A small image classifier, trained from scratch.
Model: 15M parameters, 24-pixel images, arch mlp, layers 12, norm layernorm, activation gelu, width 384.
Data: 97500 training examples, 105.0 epochs.
Rows from block 9, named by matrix and row number. Rows with one number belong to one neuron. Each number is 200 + 30 x the weight over its row's rms, rounded and kept within 0 to 999. All counts start at 0. After the name is the row's rms in percent of the matrix's.
# fc1: MLP up (model.blocks.9.mlp.fc1.weight, 1536x384), inputs 128-255
# fc2: MLP down (model.blocks.9.mlp.fc2.weight, 384x1536, transposed), outputs 128-255
fc1.882,142,165,197,198,196,180,173,150,225,183,171,235,185,198,213,211,196,198,169,217,180,172,165,243,226,185,197,145,187,177,231,173,174,191,165,234,205,165,169,260,179,200,218,205,199,211,188,181,251,263,158,181,228,111,224,200,141,174,169,171,174,254,193,185,219,158,255,149,112,147,196,266,197,227,243,217,176,237,211,152,158,214,216,158,182,169,184,203,169,181,191,187,188,184,195,185,194,232,219,223,225,179,180,251,205,202,189,177,189,181,127,229,226,187,198,249,234,222,129,193,93,177,185,173,161,146,222,244,192
fc2.882,133,172,195,178,179,201,240,205,177,167,177,233,208,199,191,216,204,165,178,200,167,211,242,204,192,196,215,228,224,172,202,198,195,139,203,175,217,178,210,182,183,197,204,184,197,149,184,184,188,158,221,226,143,288,173,169,196,229,238,205,170,160,177,255,214,231,128,228,194,220,201,160,177,124,176,222,241,208,182,259,221,257,167,220,221,218,202,200,162,257,125,217,196,201,194,200,207,165,205,210,196,234,194,179,213,142,185,212,195,227,282,250,160,196,212,138,116,157,217,229,308,199,210,213,212,192,185,187,174
fc1.883,139,192,182,200,188,203,151,231,228,165,211,173,231,195,217,212,223,235,175,233,169,180,222,256,243,179,195,179,244,230,190,227,205,225,207,248,219,192,210,178,217,209,261,109,227,237,176,173,161,208,185,227,231,233,269,177,228,210,195,166,247,191,197,209,224,257,120,223,208,155,171,219,252,205,151,230,169,260,212,253,210,187,216,161,194,178,133,176,231,195,192,262,256,219,210,204,181,200,199,181,156,193,200,201,192,197,201,211,201,154,166,203,159,233,167,169,181,182,218,205,199,211,251,118,200,190,198,212,216
fc2.883,138,170,217,186,172,206,252,208,177,201,201,247,218,192,192,262,162,180,206,201,147,246,200,164,229,203,239,191,155,205,185,199,203,143,187,153,201,184,216,168,199,229,194,248,195,144,163,184,222,128,210,220,183,197,191,163,183,158,176,170,187,208,199,226,190,207,241,214,199,196,201,197,182,207,266,238,244,149,191,148,187,219,143,227,179,198,222,234,186,280,179,101,214,213,193,207,196,205,193,215,220,219,224,229,210,136,214,147,198,193,214,225,240,191,208,169,182,171,178,218,230,180,178,211,210,189,212,199,183
fc1.884,047,267,183,200,210,184,216,138,181,181,151,172,210,202,240,137,197,235,181,192,245,159,163,200,185,230,186,210,198,193,194,213,178,268,209,166,203,207,169,199,163,157,207,184,197,174,230,191,180,192,232,234,197,232,186,210,165,213,192,208,242,212,163,190,139,219,221,197,197,191,212,180,175,170,161,205,238,199,182,203,189,165,238,158,187,205,236,215,198,195,207,199,187,188,192,291,212,220,251,173,244,156,210,253,189,245,212,175,224,201,170,200,182,255,185,174,206,184,198,230,219,213,219,221,216,199,186,213,206
fc2.884,045,227,171,186,221,164,152,194,178,236,173,223,220,218,263,167,165,218,196,200,187,204,207,208,196,208,108,176,265,159,188,191,198,213,165,172,213,236,254,284,180,207,150,228,231,233,191,175,189,199,196,212,234,208,157,170,149,208,214,254,175,148,199,203,220,188,200,173,209,160,220,227,165,124,229,208,263,164,223,230,149,195,277,271,175,234,173,215,190,194,177,185,214,232,172,168,217,261,193,199,187,224,203,231,184,226,168,189,239,181,232,222,201,172,219,240,168,184,232,232,265,179,253,194,199,216,204,173,171
fc1.885,077,198,243,219,168,230,185,219,162,183,204,163,201,219,198,101,202,214,229,233,216,154,225,189,175,203,129,232,234,207,235,196,198,253,240,196,188,185,247,184,217,220,209,203,193,249,216,205,136,240,200,200,233,206,162,215,165,246,167,204,269,234,220,224,144,170,123,184,171,211,196,191,207,220,229,182,173,242,170,165,191,145,295,257,226,175,213,211,210,147,202,231,210,215,209,227,194,204,203,184,276,208,200,165,221,254,186,216,214,213,174,131,219,207,209,207,235,211,239,210,182,215,221,164,219,186,222,238,214
fc2.885,046,238,176,161,197,197,232,228,170,250,187,244,211,240,184,157,164,231,149,223,206,223,185,224,207,220,108,247,200,182,219,200,176,229,151,208,213,289,231,193,187,165,176,241,222,221,176,171,186,163,215,197,225,204,224,229,181,188,192,278,240,137,226,201,215,202,217,168,215,245,205,175,221,143,243,243,231,212,193,256,163,161,225,292,170,219,210,218,181,187,191,169,230,211,170,191,191,256,178,230,175,240,179,207,201,139,175,184,229,196,172,192,186,155,197,224,202,181,209,218,259,197,235,196,161,197,210,193,171
fc1.886,065,327,192,182,211,214,204,143,192,194,177,163,218,161,209,213,211,185,173,201,219,197,196,216,211,221,181,208,178,168,175,196,195,207,183,184,221,217,182,212,184,164,191,170,204,186,157,220,201,216,220,236,257,218,240,165,186,206,204,223,275,159,179,195,180,170,240,192,216,224,221,212,205,187,201,193,214,166,182,244,181,157,192,206,206,208,180,219,178,173,194,146,192,176,191,332,237,219,213,201,180,189,196,212,192,252,230,138,212,205,180,166,176,261,217,187,214,211,211,204,228,195,209,188,215,173,206,210,221
fc2.886,051,237,188,195,226,171,164,201,198,232,171,221,230,209,256,158,164,247,181,205,187,222,189,249,169,194,104,190,255,161,195,176,214,220,168,150,202,253,248,296,188,200,146,212,211,229,190,175,198,241,196,223,239,196,141,166,162,213,227,239,198,150,183,206,205,185,211,202,200,174,198,235,166,129,229,207,259,155,211,252,174,193,286,224,167,233,180,221,186,207,215,205,210,212,182,176,232,240,200,195,190,161,203,243,184,208,175,207,225,185,216,217,202,184,218,267,164,193,212,225,247,201,240,210,190,205,232,141,184
fc1.887,050,283,204,211,205,216,134,151,162,231,185,168,214,189,178,118,195,202,196,181,230,196,222,194,206,201,179,216,246,179,213,179,164,223,224,231,204,207,231,205,201,196,174,197,202,205,203,179,223,226,216,192,241,220,255,199,165,222,218,205,264,210,226,175,165,143,256,184,182,187,216,178,199,206,175,210,178,203,135,232,205,173,243,241,188,193,198,203,194,216,187,193,194,213,215,241,189,222,215,182,171,182,192,241,194,254,212,158,215,177,226,203,198,265,202,209,273,204,200,199,191,211,221,229,238,198,188,208,201
fc2.887,043,232,186,187,238,174,145,210,148,236,193,231,222,215,287,161,189,211,205,197,189,217,194,207,183,200,90,191,265,176,197,180,203,230,169,159,231,242,233,270,195,206,153,230,259,265,217,184,199,234,194,210,230,212,128,151,145,187,207,240,174,136,196,201,209,171,216,174,198,159,203,235,147,163,228,167,277,164,224,234,146,196,285,231,185,217,180,217,197,196,190,183,204,195,182,172,203,248,194,188,191,209,187,218,173,221,173,232,231,205,212,181,208,173,226,228,161,207,242,229,255,181,234,204,197,194,212,167,170
fc1.888,153,251,189,202,182,212,211,268,203,223,181,142,167,212,158,228,265,174,211,212,188,180,220,207,204,216,243,215,203,210,251,187,184,202,188,171,194,223,193,223,236,196,151,239,187,211,180,194,151,191,186,184,226,254,167,213,146,289,203,254,262,191,203,224,201,205,187,219,196,218,197,185,139,193,252,226,200,251,192,242,181,205,253,176,205,184,196,237,171,208,213,224,147,200,225,218,195,210,227,187,263,187,228,214,190,189,195,181,184,204,129,203,206,196,179,233,168,233,177,206,132,161,185,221,208,264,180,235,216
fc2.888,165,161,183,217,188,177,176,150,180,167,224,215,245,163,211,190,137,227,185,224,164,216,224,165,202,219,185,247,190,214,195,225,211,149,226,203,195,182,209,183,159,233,206,164,204,189,207,186,208,175,214,220,202,196,223,152,248,144,195,181,201,216,258,242,217,197,156,174,224,228,212,223,242,160,209,211,245,144,224,124,167,235,111,263,195,216,195,204,182,218,228,183,223,193,191,177,217,221,168,198,164,213,259,196,191,183,197,199,181,206,185,208,228,189,208,171,195,258,187,212,227,218,236,201,244,158,266,192,161
fc1.889,052,277,211,208,193,187,232,197,158,190,167,120,208,174,216,192,234,191,190,205,232,152,213,208,181,234,160,227,205,164,189,209,179,258,211,205,193,194,203,172,189,159,157,238,235,200,222,205,198,193,232,238,222,249,227,217,154,241,207,204,277,192,180,192,144,199,207,178,194,212,208,214,218,197,156,187,173,203,166,214,193,156,230,228,188,198,197,220,203,194,190,172,194,179,212,312,223,222,213,195,208,188,192,257,202,225,222,159,213,186,178,143,228,231,204,172,211,200,195,200,193,202,204,202,217,185,228,196,217
fc2.889,047,241,179,186,224,177,168,208,190,243,188,227,201,210,257,153,155,231,173,213,185,226,185,224,176,214,105,194,257,173,202,182,212,219,175,139,215,287,233,281,186,178,147,225,223,237,200,165,176,215,204,208,217,203,165,181,149,217,217,262,174,125,229,201,225,197,208,179,219,188,204,219,187,116,231,208,240,191,227,256,143,169,277,246,164,232,191,213,189,205,216,190,205,209,188,171,238,270,187,200,186,193,190,244,193,190,172,196,244,187,198,223,195,178,213,237,186,203,227,226,259,181,230,182,177,216,206,162,176
fc1.890,046,184,175,217,214,203,219,174,167,226,175,223,222,255,196,117,219,272,214,176,177,160,185,178,144,156,163,210,219,184,192,160,178,255,241,171,193,212,242,243,205,197,195,144,182,190,167,158,160,211,156,203,216,196,134,208,197,210,188,183,213,205,229,183,168,195,188,205,183,216,183,218,177,218,181,197,223,199,243,227,202,145,255,164,157,192,198,149,223,207,187,246,171,202,233,211,173,188,259,196,202,182,215,270,175,206,200,168,188,166,226,206,214,227,206,218,192,193,206,255,216,215,188,255,218,232,170,196,199
fc2.890,042,222,182,212,243,212,172,179,172,232,199,210,230,204,257,186,173,247,192,214,191,177,186,247,220,184,90,159,262,140,203,191,224,227,150,127,219,264,276,304,179,194,170,173,193,207,188,200,211,222,188,226,212,178,142,158,128,222,200,207,197,164,228,216,226,195,191,166,184,158,222,251,171,133,240,224,268,172,183,234,203,175,267,259,199,221,197,211,193,217,200,192,207,226,169,155,197,239,188,196,223,205,202,205,173,203,170,216,210,172,236,184,204,177,232,246,185,170,205,221,208,175,246,233,183,209,218,128,174
fc1.891,160,234,202,204,238,197,243,221,208,180,218,194,147,229,171,154,168,228,216,202,190,222,200,162,166,211,168,229,188,186,230,211,172,193,161,180,172,167,199,162,212,186,235,158,195,153,129,235,150,246,227,191,217,271,187,192,183,158,173,203,207,249,175,222,237,228,256,195,222,188,217,190,172,179,272,241,167,229,166,185,194,220,201,203,164,234,239,160,244,175,204,188,204,211,207,175,228,213,229,219,130,141,198,231,182,250,205,217,188,255,119,172,198,208,203,180,212,190,157,217,169,218,188,177,175,205,283,183,193
fc2.891,153,201,198,184,219,172,191,179,177,186,197,218,216,201,245,207,176,184,192,190,171,193,229,239,205,227,164,183,192,216,194,216,231,175,212,239,273,207,184,246,181,256,182,296,208,179,283,211,270,187,216,241,190,176,215,219,196,189,206,193,230,215,226,213,197,194,160,190,234,161,195,213,198,199,163,182,227,181,237,169,200,216,172,175,197,188,126,198,206,227,178,233,218,165,195,194,174,225,193,229,258,156,215,150,261,106,181,220,190,198,267,194,265,201,192,225,181,188,178,151,277,208,206,201,192,166,147,219,214
fc1.892,055,294,210,203,214,200,184,200,183,186,207,145,197,189,193,169,199,197,218,206,211,182,212,207,199,223,175,217,212,186,188,212,162,244,195,222,218,220,215,200,181,159,170,222,173,199,208,232,199,166,206,210,245,203,204,192,174,202,218,222,240,170,219,211,132,138,263,229,185,217,210,176,208,209,149,220,176,127,196,211,181,177,231,208,223,204,232,204,185,179,184,149,185,181,178,249,221,180,214,178,196,185,178,286,205,260,235,125,214,186,204,159,169,228,188,208,239,189,218,211,186,205,198,221,241,222,216,234,217
fc2.892,045,215,181,191,233,134,145,235,195,236,181,246,211,197,261,167,174,213,205,195,193,216,257,197,167,184,117,205,264,162,174,198,209,200,202,148,205,209,218,290,194,201,170,224,230,248,181,179,206,234,188,233,176,200,114,159,150,190,227,199,168,150,195,194,215,177,216,201,187,151,228,247,136,185,241,215,268,168,192,253,154,189,275,231,197,220,155,183,184,216,189,172,218,213,199,161,224,245,198,174,222,194,192,194,189,192,180,224,198,192,253,223,215,185,206,249,120,243,206,234,226,186,219,201,191,192,199,186,191
fc1.893,048,222,206,214,201,248,208,163,180,242,187,188,202,222,172,115,194,237,231,185,201,168,195,182,178,155,152,209,254,173,214,210,216,206,225,200,193,204,214,228,215,200,179,205,196,232,240,183,180,222,169,195,215,209,219,187,169,230,159,171,248,196,210,205,180,152,209,211,176,180,187,195,205,222,200,184,189,212,125,238,163,161,257,224,182,202,147,179,231,249,226,203,143,216,230,219,194,231,238,225,192,196,174,281,175,242,206,216,228,170,209,165,212,256,191,169,231,192,166,200,163,190,216,238,233,201,224,193,208
fc2.893,041,235,222,197,209,179,124,213,200,251,147,226,212,207,253,180,205,219,176,205,182,220,240,192,203,179,140,183,221,145,190,188,194,233,168,159,225,254,234,296,199,197,186,251,215,220,212,181,207,239,207,212,225,202,125,171,154,223,203,221,183,179,198,194,200,185,242,188,185,145,196,222,177,154,289,171,246,190,178,257,174,192,270,217,187,212,179,200,188,165,184,193,219,221,187,164,189,250,196,194,228,207,219,210,186,193,201,191,229,175,273,224,213,184,206,248,163,184,228,186,238,190,258,206,197,217,207,128,187
fc1.894,045,249,181,199,213,223,186,127,213,219,155,191,202,214,202,145,181,212,180,185,187,178,203,199,190,179,187,201,163,181,170,166,210,221,206,198,215,202,199,229,197,186,170,190,230,192,197,199,207,227,206,222,205,207,217,184,224,195,195,172,267,188,188,182,155,211,248,206,182,202,203,238,198,187,143,203,189,171,196,247,183,152,252,222,192,167,215,188,197,208,186,124,190,189,212,291,199,228,239,232,135,200,178,231,177,244,187,133,185,201,183,186,180,252,211,250,227,184,186,191,206,221,222,238,210,196,212,179,222
fc2.894,042,213,202,206,243,200,193,218,205,243,196,230,212,212,266,165,169,232,191,214,185,219,150,228,139,207,77,188,248,170,193,170,207,247,161,124,223,221,232,298,189,228,129,226,210,213,198,179,215,234,199,216,210,193,107,172,147,192,207,222,198,129,195,206,198,177,207,207,199,149,209,239,198,171,237,180,268,194,200,215,181,197,291,215,181,218,203,209,192,205,209,196,203,198,208,187,231,209,198,206,209,144,180,231,185,196,202,218,223,191,236,175,179,181,229,254,199,214,209,218,227,200,245,196,192,201,252,147,188